Rows from block 8, named by matrix and row number. Rows with one number belong to one neuron. Each number is 128 + 32 x the weight over its row's rms, rounded and kept within 0 to 255. All counts start at 0. Numbers have three digits each. After the name is the row's rms in percent of the matrix's.
# fc1: MLP up (model.blocks.8.mlp.fc1.weight, 768x192), inputs 0-191
# fc2: MLP down (model.blocks.8.mlp.fc2.weight, 192x768, transposed), outputs 0-191
fc1.624 094:138098158115129162132154106133154137176145145096119095102151123155120122097147172099103130147125107103063123095145214137105120137134155139157143192150184161105145096134106111085158114032135150203099165147154086101092119155192090112112061137170091108180140128129102097115136158184106098133111174111135107102169106143078147114208092101123105121142085173122144171128163097130107095129159177142141096187121145129094134152133178055115114132173159139077111127114136150073119099105139142118129071166082187119152125130145149160154100157088144085121142119112085103060133050170159190183
fc2.624 092:106114158092157160112121124147134121148144138040145165070175133137156121115154097136142126127116164175111081128047120095138135066131146081140126122137147103100125132081185113074171109193150127141125113065137081113075161143126136141136174158146090141082161112126118201125130133169078163092121130212058122137116148136133104121130095090125139053094136183138090161124118146139144174113197156151133119123130204110172105103121143128179114121153100163164099130159173188098124120123100154124073195098086149060146183116105148071114138077119093111142135133122146142153191068147095158127
fc1.625 117:183151103133164174146200072151160084118153134134136126082058105093090166159094062063071098130155147122098138177203184092192084134206112150159108163180116101118129094151132130176125112112171111139114149171115151077118132088129139157169065162123114142095106114103109081174153153121146112089121142161092178106154141084113084172093122131117188082150091170104211134137159107119112104108076129076128124117117105125094150165128143129126127122158140143093168089116071143081098116115169121086064132146135171145151122133148143106165136109195166126106167143129149101073139112140120142157
fc2.625 124:197136080123068122132187170159169148102156127132144140161123123105085159114106128122183153075131160153190163120120116080133069098164178096129101103143122090128121192160106118119104135136136118116117109198134090140132080113134171164106134137118138106124148098071136156170179131166120137151136071117123115189163115132106118131070119154072080075073159167087193114127124066060102168106118072088156125104071131044141120150147124112140152088114042146171138144156114144110065179149159106156158081142146096122078149159116149103147202123146128154173147153126125091129110155155140123158
fc1.626 100:157142146162138105135146116082156128110130114119133118135075119187120157135081144097199138079095137113133139110104163172104106062084114154139091161179184124119044089170131099114105166132059083193150129184138168135150175145060127143119146166192133092144071098165118149159114178128144133156121129155139094101123163076114064079129098166098123155124065122139116138151133127147074138109082115092137107175154142154139121122172176130082150129136178110092148159155128082048092115165048148140097112160102120161133101136112164159172164098073088102119092147208137145135114091121141124125
fc2.626 088:138134133173057089194174153137115129105135139135193100144084165077068121121093141096136140133103172128124162117106093161141100158166103074152132121157072165160171152154104149104098095128107077147163096124111148130181138151069149166162081088137134157175102151086151136075128156094133137092104105139106140197156170135119129083085136079102086169122177152137116147189150134115053090110118094092104175114097165159133120195209160101146131141105065148117106154081126127158176084111117129130160173148099129145110125118102153137158070185087056145143116111121098164122127121126081114190
fc1.627 086:131102157136075118200185084119153170051115114135203149120094158156109159098089180094140111129135171091115146083143154145103116130135126137156107144227104172083100127160081121052177161123135075208132190138174140091100122166123138086169056173126088121142159113155112125152166142168129156099144128131119084129154108063088158115122114143139136149118115124177142130102162115148152101055078153089104182186153168128140150127126113061131130149146065163109158094104112143107117096143151167112132088182098158064119114145130151109098105088140107114110116119148120112084086096110129162140
fc2.627 082:189118124174163110118071128153140188143084121127074127126128158071159118140125114156129072068158126145187089112148145101111055099124145096165148093082100124096137141162122093148113154143070120089111132085137171161137113131130100191136095162171180120071126134143121159107182047069169095122110110163151151111150136115085114134077087233165114119152170142140146118051078155079144137151204139108136125119116172091132135104079102052117163101183170122098108104149128149206130146125118144150101147162105167180116128128118116159145194145104148129122104126089121115130151120159117109126
fc1.628 087:168124185105138161178133106106176159134194096147094145097148138157081142152098171064139105093060094096114152159183150200156113120153111092163079211161162150140119042168093112113140151088145123141133094128125147088107129131110079100133071149171115100142086071156085131125117158132125086135075175170165134153125142110094103122118157131111119103090091131112161174149160115198155125169071137115109165168175094178084135161112160111103156102120149147099135141149081135086111111154104103147078148132051172113147118128111167125155130094160096117176117113149084102109140083090105205128
fc2.628 062:149109200080144103147198076136149148155079135163111164123143158151145135199112118099159065137099026106126128097159138136169083121114086120093166127123093150046132118126084113139162144083100090174179137165168129136088111106128121141134072134137113086202118141131084095140143192104158136119147151158107094129160131172115122129180073098123140107098131136144140101121183103178123167141077175127123115129155113177113098048095080151077122102139161148108134087084103118094157134195093101172121126146153167148193114122139139140210154128096132115150117160176154100117103118085144097131
fc1.629 098:133061133162178147183153148156111163102171158133086114061080101101112125161153110088157108150159121073098092176170175137082057145139164197147129165143142190126139079206134125069144097102089106147086107177127142098155157150149098114129085090094125147124074106110140111146122192096134143137141105155193157113125152124065165137084141119142146112109100168128145130145177145156108108136097171085102109149148103134160117175107113125081181158133081145097143154060106121124134118130140106141122116133076166080199158102081190124168138085191089150163087117140104128137094118107072161141
fc2.629 097:138202037207081128097152164125106113202153146137148176187084105113149162155122140155118103050090104151145183115075122139125168143149113141162164100104107142165103126158132175140106151138105134083199100106118154115150083122087087156140143085166065145093068094080141150121145111086119085174137123173150125126056150142107132110142102130138124116081158150109115170157080138172106102122140108163101156086154075144082115157128063164099148131114131106103135181127085094175099115082121062099137149123168112185121135117105168103134175100104155144095139158110167167108177117172128109112
fc1.630 096:141084118136123103155130183152135143098120163161171074149086150160135119113067113097138083121121088084127111170184141156128158179175079125135111153139201104073111109158058064110119171118090108213150139122158147078119135098139098104163108136198111117140134095177107159081095152151149070147150147159123128066140159143091147102151172140128068116122126128120172139146171096159139108095083174172065105147129096174171116122076153139112144159156154123152143159080100101134054075148066119143111170111085144152123213100136136149151129098148090115123101154151115155138129092081099181145
fc2.630 085:119200182126127124187150174075099167149153110142135096109090121136108187132067075108138159127165094093150116118154094119095081137159119130130098153157144112094150123083130124139116118076101062157164127183116130132144123023137124065170116139100118115200128157167189145111187110141152140153096163135090086126121156156126147083126139151139157160117108131127155131161139153149134121106112127099092065123128126114163125157166171149019139103089132021121133135172104158081116121183123133117112125086158130107143076123185164117186162091107140126136101129133142106051080145122133161174
fc1.631 112:070102240146216133151143117146170148147114116126123099107118101149150129157148068114139102154134139166054165127106137120185170171146104157138123149130140091160092103121103142147136092147107123167090144140097081145121100074118154076165094144097041171156147207151112097178076143109089169043060175160074121126108115146091138126111124083119168156151128147107122159147134100104131137124118144176176086109188112149118074123142143127132129154059177129150150171111118128090128139130178142101086120103101139185141095107100101173104157110102119111176145130129144109085103171073129157147
fc2.631 114:203213120160122121085146135156118158183105194128175062143123093102140130126073154200141169139126171078161095135099104096152079147131134162121125097120127089161188187102139109146093174104065120053140113128124154131142104135134121111165104094160147081141128087095093147108144092179096060149165145154143154198140166156125164128136091154123199120107074123138151144128059162072148151099145120149095177115109177105111151139139109169108137120132168071096097109137107146138055130049126111079168086143142152122099122100157132158149122134084121103138159122110110123084107083170157133125
fc1.632 099:125155148133083195144162140083197150116132085129049121132141127182140126132140127089151082104115131142134134100172126187117136159109179141153039229143135169085076043137123113143186128123202152153125103140137166092080162102128096130099138130126088069097132119142120102171120124110166137134087175110141136131127148116093120047143176118118190097109104088123125089167160084172150145127146123062118111165138139181118139094145113110100131164102119173129094119104106143081115148153073133151092143112101149132147122161095137127169169160090138117154072104174114114096133054185116163166
fc2.632 087:086081098182152103164168150152080166077134127144151147157109125135122163149152078110146140153129051154070141139183098081105142105199136143179130144133105134115192120212152122113111106117089136161134112161155147087152066164127061143106086144094123173133151135107106165142188094193131188143181156132073114144177119150098115157180135083136155144133107146128126099178141071101176116135099145154147098172106084152131159047102151153136153120135092076169110141079137119130115074109098146149089074161101170144141130102100127114115187164129099161067125146069153118104110144127076110117
fc1.633 101:120129150115137148122204129072143195075112138175072116130123114133095142138154097098150109067156100107129159127126119133149133115193116123199123158166134153136163043136120098138123139147169095120102099137096120098088116120158053137156108136135191154110117139128129143141137113143125132143142114167132089127134115151107136127123116071104076101115147088103108107091151084128158150151146176163105144130128163134155137112074178102120191082083092240147155219094150115106150144129142117130061104161104134108159111177104107131132158077181043096158118180120089115049132107065132180161
fc2.633 103:191170066160159113077199139174079160081148123156118029135118125172122169096105109123124064136126122138167120091158144157101130072140064092120106130157036144159102116090158116158081156119121098114170125174155202117167098144139108131147106157086123120149111185036067194155215074175128110154130152131116162153161167128092107110123100119103184099100102150154140110135121138139123115119141120161108122118114121160112159157096172168115120090123147155102138138092156134095082136111162161119138133188148121131115120073117157145123116060137108168157150117104096152133121123160133065141
fc1.634 073:153112190117135171183214117122214137101138134139104094117118105135128152108143119056127070110113102073128162126125136193126112123124112149169110197169158126111098073159084087096139102090107136134130135134164149113071119132170086116159079168116071123132092109173109105143112205161160128118120173182163111129154143140075141127161131122093147079102112123144146160165198149143100119113088189107114129155177157162151086126134149115105136137154132186125147173129080110091061107164111138094083140138027183088146146148113154125150120142146135104170095127157095141126112039136121171137
fc2.634 036:137086200130156176120195086087134099137136132176102107099143122157132155115139106079159098131095061118092091129141114100132122120112035211172123169127122188113123123120107138114144146091099134122178114171095101124055150104139104142111129143120093125170181112149096139177168160145127123139092147150156100110126102154094136110182117083119149138145086094157110107091181185148112093114093171083147144154121115147135128031118125116060193115109101191075082089135138105117124167151143176110123085153068141118146123128088198130193147136156128116136113141201124118146110112121159190088
fc1.635 094:100076156118136170154161107093106123110172119170146149099182125127138159201153108090109106081132091055116153169138132102124151119151094129112099179131207141129139094135150100085139224131165126140098139148072127139079130122085087123146099150177134096083132157135084152117118105133153164112132105138122106084173163136159138149166114072140093101121114049185132171115109095129148148118153177178083156159128133163194117090048129147111184162134114130129152172131141089070140154123111123175067131141124105119149085140121165132151130071184116170177076161055145125105052141122109135151
fc2.635 091:176136106097125144067131083109106093094138156092183104103130117123124177153092182153091100126147191091160099115119127109099163122110106149209079120089109170140119145108112090119137111102158118134141072150181145134116105161142146155154084184131121114190120090061106210125075087149117110182111071120135134104110178100169141099207134155136151165112118176111150137162081154120142139094141139177098090137080164085161107080114164087119127079106160101064072126131114106178144144134132141130113146135205200150141135112105169127185134117091168145098087140149113154132133203133114091087
fc1.636 089:117150182161134180157174111121197162128173151151136095102111127184115154155136116055137105106081055100149123123131125181138152119217097149178055206136176148138089054146103058100147126131139129177130100119114142095104146126106069088113085153140081150156119141168112073086105172157133098099101190152160139126147146112100117093123115127110118099142101105157123160129167156125123134145123141121110160181179132119161119129080124123136154156101139177135129159117100135110100049159078133112106138140079109125210147103106155184122124124105101108131073125180110085130094104167064185136
fc2.636 061:132168139128125111114139088118180101098120092134148125143163202097144101133079149140151191155065140117099156108145101079179097095099161156117069148122187133136153103130111136137130098106146166109155086123142206164126159109093084137154127162193138086134128138127146133138090119106169103131132175163081153118122162154178131078184134131128145143186053117034103132137143098161123110133060147169145166100103099139076168109185117136082112130110166166098102117185141077145147189127128167177106133094117137137145138111047092111179133167097148109128080106127176149126149069090070087125
fc1.637 096:150085124140164164130143129118108117165165120096065102069145096148169133217136122090184114140121122097084075188115148119128102090163104145146146186140180168093163120166143096109195143069145122162127107163179193092104154103105066144147107146128059128140095122106129126118127166143115073148132108141157150119118125118097144144118092133136134071127117158190132162102069159139145142163071156122132094115147129133126097181159162168100151123133171185102098151156077085035079138165129114106109140102126144074162182072087130118158143072101161146188116080096117155159155099103093162147
fc2.637 097:142108114161120129129150133122121153111137162135155154157114126100127108151152131114180137143174133191161101196153144154106072124180108134140150120159125114082114110143087145118131129089077057178192132103149063128112121094124112084116133141062064116082121135115131094125146203099126094109167127082154114167082149116103184139084140149085140113093185128145143150150105157140100123147165071137136087036138094171138057103123106172113177161142165132187143136098113155140114044191112146100079164118146122051140179163132133077084172106177111161094160108161122146142138171095096174124
fc1.638 108:084061142065122133169163168118132127126123107138123128080167139143133148136135078134114115082172141104092116115098102082107128054151143157184125155154109149111158135194144157155161159056171102146086099143135131071127132187170045170103092185068112123157133165147108149143156099163130102134126121112103143106142160115037119146112109088129153151113102101137114139071168141169139132110111196063126169130159130205132091113102116117104175107149101124192124167113139159140124162100156132098029127134136156074125156107100207132129122154138087155076131148132162088101144121090078161125
fc2.638 120:150169148143139098104101150134159131181124176119078137109130195070147129150111135166125150099128121127132150148139155100119117161103199158170131056168169100132128122124096132178094181139122155124122101071114159115189108085197093122122136112126140094126158090097164137144080077148152094123128126054199095103052148086094122164063183140148120158107182123121132098119060140057116126173137096129139127087099084112132122133105074127161091139102169130102090161177114193113194194065166158183147072139131107094123095120100124103134142129183146118118114115104132131077178150111128104131
fc1.639 066:174128200103144178183174133110217177105122122164103094100138138131118163130129124031114084125096080064120149142142133188131097135107097145159113181165152140111108090166080102097133120079115147126130130137137160121068130112174086117166102157125068094121119113179121086142125178188156140133129169160138136119177153138071152155174131134105123099136095114150154172150197143145129136136096184107099124187169145158129072131132163095087161121146135170091146156131061115092074125156112131109093127139006165112135137144089142118152151112140115108155094139153100125135133051152127164125
fc2.639 027:161112170087143172128178116093122088157172117186105121086165114170125131154167141131125112142107047119099126118195132118095102114151111169137105168110113193130137117104074112096123110047160162138142125141115102150034119127128085129121117144133105150195174132156156141146145157122135133118110165132171127132166105144135123129165122062108171123100065080163113110101174153175115111154073169097115117151132089152146104066129145144104176130128125185099077082150115095099118134150168167101094094132062143099147069099078206111204152126175102111141110151190084115088081101116139171103
fc1.640 099:153059185076201143131167107088170150118181175196120151092126132154117177133156101042143089087164099098142130140153143183115141063175083122145096149168179178116143115163086124125166141083117108140103126161118152067119136125151084113095113150131094105150121099146094146099159179127132117118104148209138117100124127146086153119112123110106097103159103143095165127094245124131097123113113146109136140175157123135153121151105130149120187141177173165116131185126121075081106144145094072138078086153086126092137113076073152155139140113177121095119091157188098111082135100129143144112
fc2.640 069:120127113087115151175137108137107148132121046114122195106069124114046115132111097134112077157057111129105161159152104158149145133173096145144119191080056118130136124143165106104086147081107115108085109145119132124085129149131094200178109123140120164115104070153131135123119110116085152100104121146149103120180145114114135108174145127145196130151129100164113176114185189126148113157112147161108163152106100195158123064146102108056160153156147084099135083122092152181089123154135090120120158141112205135129180127097213130123081173153102162119118096097093136202107156165122130071
fc1.641 078:139105191127152194172189117121210131122149115158101100114156126152107165129120123057122085085093087079131160143119125186126117125130096144167105198164161137114063073155083087103147119095132148156134114126144165105039121125154093128144068151148088119124106111172145099127125180191149118136092174166140113116178142114077129111154131120110175082098085142158140171173197135142075106120096163113120125184172149176148100137128162074106151115128150175133139166127075115093084113150105140098096127137036163118152133134112147134155139138140132100161093132170107123113128051158094189140
fc2.641 041:131075186106144163107187116101179090173117157130099096059163183144117147134133118069150125130077099143105087182156117142142117128111082145095113175131114160120120094096088131131121153091114119146131078189114124149080129072131102180136115136144083124197188145125123161155152161144126111100098143081133117124147143135068178121175140083155100079153102103153090114124115154160103152116116138081145142143101119156133113087145125108064169093097119203056091118185117135106126156119123172113086148150029152086130108156098195153184191185132175133157099115140106087120161130124158171091
fc1.642 097:134129222136143171198193150118222152136162113146123102104145128136138205111110108052104100093061108082142159166120149150158147106159103179170122154199164115078081074148103112103135136071107117156154129115120127126078146105153102119131073170132063106125135116172127093118110158147138125121115191151135114075141122113060159122154151131110133071112088116130137150137173108124120133134092161075116123148168109201139086119086132104101191129109153160113140157111105127108093130144103103090056129137056112121174150162106128120157150163165133130148091161178150092081120126143127190154
fc2.642 064:158181182118107124141160186079167071147123157130124117088139150142106159149125154066107050171078113161084176135126118110121186118116085145148108175161164112065078114121127124054148114064141123186141142115117136128053137082107146132152158187111097123120144170153143066166146147140108091083103158116130124136134134147134148094140133129124126104083111061178113168130163159150140171102095138102136101196148089174164129112132135178069146124146173191114113109153047138083084115101173099129081124090094147120181140131124125172125157133112139142146073124159133066191128084149164145111
fc1.643 103:141130175077225143108119089109218151097161165177118115113145100120098180109145112075127115061110130079116132116131180179125141132171064121113149118129094098111051070119119143153139172152135146125143170087164087116125137115131113121151073154134100161130112101210112118128091180109117096129125139142202088109157183156071169141110141171136116137165120172109138152136152122134150137130125159091139138148158150147181136152152135070134143143097160208122133138113128096099132078174114146085114096123059088171152118140140164166144124138171088092124072146117083111067125067107061146097
fc2.643 095:138168114142122135157170113098139104106077183084125120109090163118159163126101179077132113103092192105155129086122067093183144112036110154112144178139166172134108099150142107054154155076147071074152111151136101149113118138104103173202134166087120125083126125058095125163141124154105098148152121167092103151146138141136149133141106138139142150114198154129131171189061128140214127098104144107123125145091089091086134126148179101108136091109116131084090106147117194112159119098192166151129173115207137136133172120121146092158123075106096126167179114144089120118172097138088139102
fc1.644 110:185139151131113170172210155118190157122116146163091097112116144133134138124142126060108077129151077093155152115161166158161110121097103120209110205121150128108088116167086112108155117075147118135116135161111165091082101118162100139123064164126050113117117092215097120159147154151167158104131184144126115114196147133141158129152111139114110110157116101152126126133166147186147143125111152093091121130127151172148093143118151094111163111151101184133108160143120122088041081146067117129073131144051137096155111121061131133157141138132088112174130168148126112150122027158110182135
fc2.644 076:139145150149130155115169123127154130161137099150166165104161100118135186172182070120131140112150086074121105162143160091104121103131093111122137121136108148110136150165107134134129120098111159184131137148134123164026095113100107136131093131196136129132204096146130105128141144112107096143123171109146105083163123142074128087154111115089195115127105072160164136090167121070095059156170157080128084131179157157166119060177116106090147127125123167080140073116152072098108154172143086122110064108069108201155110126113162128167156160131130152115089208186119081099097100190161162109
fc1.645 103:097131185130147179141192066129124155140138127112139133025124136123126152178123080114095149129152149101093140156143140107216091090173084184153164156136114148087096093158138123151171149127109162159057094126155121117154177126153116154077113167145170099197094072091019165121176154100114157087147106145102117117158099134032107145141097173125176142119119159155150115094132120113140159134043169151135123105139145095115131095149123110068120131091121155102134099129084167099111108111118132144108123145114160113176113087118146133209151108106162160157124141122099098100108118104092182135
fc2.645 106:151132133190069149145130135089110145110177139177065148141113137078109148142179171114164123138139139167167080166178111108114099142156168064139156142083175110125162172147076144124130095092118121112133111122109117120088080091070110175071168066101155174074138110081139100165134140064217149121137141145123139140085073156182186137124147154128096127111179126089092110141142090115106156134118089119151145106149093086090159112098065160173202076100122168200093124103164102177141083120109057126102145151139161145115121167090099141139142169110145150152115082137141119130111122163104173120
fc1.646 079:144104192104143182175189124115206161086143151160109111111128143151121175116128122031135082131095080076113167134148152165138090113116110153167105198144161141110088074170087104095138124095144142120116145123117139107062132131174078117154090161114086107161095135184085119132120196159160159103123150171123120121161151133095144136155167135107128128145107124142145172138196134173106113115099159091100174163156146172123105123117178059084170124148127179089161160112100134091063128141125121102074111130019148105135140135112147146143142110156090129154079151165082090113130069143126178117
fc2.646 041:138103156135192131099226092135166066127148134171139111110140081211125182141171110112137094137149012105118117120185138132153101137163100186105112132171085162148131128159085147104121129079132140147160065147125134125077118109122086166142109115149103173170170110077101155104108174175137122123140178167102115108177122145107103064158166036107172112114097132113145141084196141133091108106091153104123111147140122190135150096124081121096146137087142199113115104123144111113130126131104099149112089132064101106121145098081178149188132148157138133159123151174167093105102111142129152112
fc1.647 107:134094126068134173155117180126129089089135127133108116110164119121084139166098099123127137153061083097127147163121110104096104110131096143078098134124137174139102127120115143084109162092111117110117082144133175067075107121185046172188113178087092152143169156153113119144137125113106103105125147138148163057123181118107161120156188170100119133193079095086115146064151143118101118154106184124102173197100104130110094120123174152086129116095122122122150092145026114150150190156147125138145132152134152127128237095119139134133123162147159094140143185149118095154139161169089198077
fc2.647 110:056160098122188168134126145131157107187164163116101183138145162112139123132135109120069133230093171118076143140129090130170130159149172106098065144136114098134099114163161142097136030134098109171115079124106127040163109112093103113107161161066101135123126124148132113160127130174114140079185085136116144111117124107138162179106108152133168165148100140151113082125160153179097154095136169128151102124149098148134160119130137167078098102084075087176134118135099147096162128109128153168096121099160157068147199119118116097129166185075064125072152164143181130097096125134157168143
fc1.648 098:125104132099143158192151181082163152123176123133102128101137111178128145160137144066115122123131128121090173145126116151090153085204132124145130146147138120084115045194138109082134077098118094175093133138122107090121113110124097136100097155071107157093119192143149122151180151120079115116133149165166103143126111155024142142106102154068111105132101149140072100161173116150155121142080187103171135141160085166167090118087227164103172136139094164157158170114102149119131115151122149138081127137105169086155133115099157125140171105174103087099077165136074105073112112079107189148
fc2.648 084:116132130096093159125151109135168121167108094080145121114155138083104151140142141172090103129079172113056154142104100180177125138137145098113092146210122144139182128082144075118125144113123143116122091204123118087099120110039159143127111171243105096156157105122145199075118188176100113103124077122104101145150146120096143113117108087144142173096121098141178160122148121103181122101106133103147172089115156160168109086162120136095113163139142132116097110186059155083162134154149179122140074086152135090138134140136151121136162154066122068142142091059096149097140136140163091180
fc1.649 107:166097135133122108110157098112149111106091082094182103116117073145126144135107082089115079145151131135085153155162089171097153136153155124176121194110156151113130114176115121103166144117123102135138164091167143132079151082116107060159146186087141072127152157162127138194135224127155047161098189164108162109129139120081097115132152106113158107150149059086124142120105168147126093129115116119126138138126132184119141046155175135113139143146107192095108108111115141101092147117063128139067111090118114148136119119092170161177192159128061142180121109140097126160172139103156194049
fc2.649 114:128085149126120138182120160090161097115145095089172134063141113141152166159143114144125123118143130110109170204103105122108163117131148148171179103124098138107128124123151132081085106188077090109142108142061068154158146119112105134141172085128109161120126090159122103073104142129084098164159108137096156094158131192074167166137079079116091103141169187183105176125068160133184133161119146061099109118118155138174069114108113101082164105133091161146140139138071113147086151159045125054095195092105108153122136188131100100128179116102117129106160164130173147099126187161130172140
fc1.650 104:150120162146158127118134134175126147099085122184142102113122080089136140099094057105130169027076054078120104125121133081110140142181096168155073131139107123167104142131151069111129140120149136120087105140154163132062151149150098141151118166166123089083133148170087150111102162122147130178129091168083091099143156181104081045164180110108143144127164127171086162160143080142154086130103154143109126138140166143178153080169103099106174182079158156135129129127087077162091117135133133159132125128107117099134191177132135151096123100156153149202120113160161087132073066135082170152
fc2.650 107:109171144129184191098128112172111097158107136094149108155109127067141088118147137168092163149076125170077106129136130069138175131153127172170106184110193085134077124122123136117143122084109129100106095133115123097115121078061150098193149125128126122125137101158123115138092119093152115120142146129062156111104151140182135125134116178174152187177129140071140132114077110145166188142182122125083121064183120068114128155159132180134101166121112097137104115167097147189175061048156125147157092075165120094172100190140100181103147095079163121115158132178141114162131099080130119160
fc1.651 100:147144133119143093125097135090160190106077181190156157130101139142098113109099101114126105101139117113079122096167094189082130167158145108140010146140166202112150120181115102093139128092195071146151158153184120093084091104175124049121116195139076125092137211145163159113116155119154118161160130171079113168119138110161185116163167087109134111108117124090103117173174132148124118087168094122122095165147119122129103120131125164094156141107165150139102145101162103166139107171093163154068130116120116134106106092085143149142189126079155125103131199122069109106123130119089089117
fc2.651 102:124116074182129135143125138147153107108091150079157100140176147138169133150128164135177127115107176175080091168106141145136169112117145131114228146103177085159085159100135195115128098156137152119125104123133115147135179129096161135099155125160128137082163172139117098095085162120145072164098126066133127098074135147156149106090106157142065112185138087107052157113075115101150119165195114136156129039179141130145116090105092139146134125067173173135126171148073125096104144112083138082125097108118092141109125147104071167114172160067190104123146084075127110122143150089157143190
fc1.652 091:179133190127127188158198140124207136143135137145115076130128140156118168108124121037092065073092108070152156132141138156120107134096116126173118213120171116098084106158107137118140133074133125128147107138153177103055111147151092126142075153119051111103127110193118083159130146165142141121120166181121138122157148149117153106129125121093126079143078089159148145152179150168124141089086168097102140147156166155155101130148190089109142121139094179126145152123069113090056102154089122127074145145048151126173140155085123142165130141123130080160108126155109133158123047149098158130
fc2.652 054:167142178101139176107170078095151068129156146183102115083173151107118128133170085059161115089102094141094131145164150098105156118133126109101111153153121197087092106109059120116088156109132178185146119155080115116087130118179076170073112170131172113191210117171115135167130125147148090139109121075173135109151147168137112136144153102084129120160103073129122109077155183134091131163161113083117147144138135158127099087090140189075101142096134171107124102117135109076128140139131139127079101152052095109147127151145208180184141136186144125107104148183102108093132096145146159098
fc1.653 095:174083136126140179148126108143157194163179167129101163100107118095099111133125131083181126156116061132145132191154115149094113099115076118156097167094193128122093109143100115154133134028114093142111176131184184128081165089156092116136117152080080101094078136176110094154130142120135101151088136143123096128125171134123119130109125180100130080115103092145099110149156080167115174154125121165126131107187115166090090108142111158116113158167183144130115221143130126072092092164122170146080135107051195092141097138102160196132133148100173163144141134151119140137149045148111099113
fc2.653 095:121125109164044103090139121117163068183131086169131124146103108097065137149145043116102133058139107172128131132157145161078146180125136103087167104145098207119178161073119165154068096142113113124142153180130074136121084183113134168085094157130095090135128137060107121126172149072106148091108119131150092148114115200149113114120151134076105071093176128167123109179118120105160109157118154159129184126160098107106124093104137101116094111098149135147148164084171145176118166209162164125133134054134134163109164133145109082182112134128175096139138165103156120094143141152130073142
fc1.654 106:098083197126128130172110180159166197138138115155050143141117170146134114103071149104146136107062105115121116158181194165143127170121152168075107165170129114128142089157133153107123127113107101130108110133125092122118143136098110071118121098137121149138148182144110079150102122105148148117089201115123115078117120082115138097099132073108139187145046133091144154188170044173131070137147171161146074113117109203160119140122143140128110126086123128102162164089084154090153116164110134207118091159104167132169105113089098158145172156135098078094100106146146103089120108093139163203
fc2.654 118:152065186111128103143091178213114180164142158164106124160181154116123063096081164104115143115085113153104111134103122102181115134139120150078111100148078067120125184165156125219151197105092095088129147113153122101107126079159088151125140165087134117159172156117068147138155069132146123107189162151085197153112167086111124126101073118132125131120158095127144116140136037116138105134163117178134046128120153171115174161157115119150081108122140150147158094161105176082123149125123131123161094142105121173092089075126100181107127121165147100115105124105151121119194128108134166146
fc1.655 112:094087147155175209137132055158133159087130125148175125139125096109178149141114107099091120085107123129052116167171155236074152110127139184140125174166146176172109114174132166152158139140139166123117121168067161166138143118107094051103150125200094063163131114177042144109095167157102162122127129109158105155153178059085091150095137070146125133143096107127153152115127160105167093098116138099102112153163164148132074120111127111103161140101162116099111110132113141073162132119107159085128039153106118132141167125092108102159133126141098098111132149158124090088138108131124150168
fc2.655 111:097141148158152081146150157118095171139068107106107102141193142148178088164116124166092136196072120073123122044110150131111129120089055148126127128139147121187125054091159112103140146120158158136118134132111132102124116140120141154112157082126088181099145127118113113139142120107149170121114178134103159097159161142119130164177098113177149157162069135083111146139177090138114128093151159102100140114165087185104151150202146124131163154203116093074155090122053119097105099081156067097171153171148096150132106150182158105038138152082148108121128126184167097155112148124125184173
fc1.656 103:109150098150130209181182141138134119111154165132162087158155077143082131168141130090097116107169141151128121153134100119132071121237107085140076184108124111148116122165098077171175110084101129177153129174163074078090129111082090148054108137161137172185089130116083108100096158097118114086091087111105192161191129113067091142122113137137169145131119118117125128132121164123131161121086133119111153133150192098151147089116094142132182108111105166198106121181075124150111087133127136043098112136116168171141182129136127133126163142088156180119099101147098129078121146151129169140
fc2.656 110:087164147101132096086127135150123125125107098174131139209145116159169151122083160116101072125169186179136154033149079064129108151156128080099147111101139074142166109097147134127146145192113092154159115164167087132198106117058137116103147022145130118146157081090107135174111088083061132106136110119078086152110119128130128112124134138158148167112198111120163057128079158090148116068131138190181148107104165152107160141120127182146112160089123127171106065131139100144135134119156118158198099137158115158131125104164084126121136138131076159170143105177149123103127128141123103140
fc1.657 095:148144104113075163144208099094170144092114145111113130127090123117118157132119209115129096103048121113179124107135154184085060155116158116114125166147167138102123151100141127077156143088116135130121105088159189077077155149142080135095141173156125154112181111119090108163161133158139145152120126134138157101121195064110096052203175099118116085173109065153193113140143139123177146116096084135159142161128145184161158147091124087171160156144084126076092113171079131123145113157118148097159130138096193107154112127165138109107121101190119089173132069078133150112107106133070121131
fc2.657 097:118183088197138158150176175117115119175121181087084114086105112193102092099186097118148079139129151163130149082134078183128110119138151139166159181106164141146106101100202112066171087143140180098147140116110160126171138125159150126149147159085143133114104108119127144140173168137117073078141136193137139134137123152117114131122089143134109035115126143179073123124105126130159169074124095092103098199106116109134175169149112058134144154098090112083127132171126136093085105121100095112160153102148078086127095089113154145124157135096093155196134143149085034160109113137124145184
fc1.658 097:106143226128134116157135176144127132161132068163100171134128128114108112107135089119140107120138178114105064098149182134128129150157129174174086149183108132103100111112123115115161122156126130185143124139136100111099070093119140155172064163033097097111141136135106091166147114136109115065130169152100157148083206139106119154084146171154174118119093153194157108153165133066074200124159121100120082164137080120176122130129169113074112143162134156143208139117147111108080071144146126166109175092109099127161154151135156130156097138125063121123118125160156097118040115102175121090
fc2.658 103:130153140130133120139204111112087097101071129139067078148104099107119131136144114157128129088135121166176093107184059158129131164092059149050107070155100080124073097135104171156127138132123150072174107125113162119124067225150121167155121109105118182110161118128164183132145094125160116136114098128148157139102148145135100114120134130095211131109079131112115101175106203148138188142107180153058097099179132125167143113099109163112182134051162134116140109171126129130113058077135088130163133144118128146083134146175117146128132162157185126099078119157140113095118113126147178166
fc1.659 100:103142149187164155122151082171129130178131107118174085127116110128164148152118072104146106121119133074150119118097193149126061097136114109146147128118172108106084093137173113184138117090110120129160143130149135141118194086135102064104141156142092091125103172167137106075099149101135129146159122183135150063170118068064086084120099119155167127152085155097182166139120133148072085177133175151086103136120165139196083100167159157105125133146135171080169144176095067107106168188106085089118130105119144133164139124084091110169149107146171149089084191101176134150103174102124063103
fc2.659 100:144141091167106107208145141138176148153150150114123094150190119112148147124162140050158118132170148150158110163109125151091116066113178138111117104179147087072096128174112103150120099117126168188124134091148115118159127111110139129093099150099129119105107156196116120057189098126143098138154115110149107165102096112103108083068099104092141195145173127181088141128159085123137156171194115122136059103117151148202104112134127137130096173114060114173121171154163164074110120084127152159098151139069173076135132096117134110121167075082107150145057131154121128127117074082143184180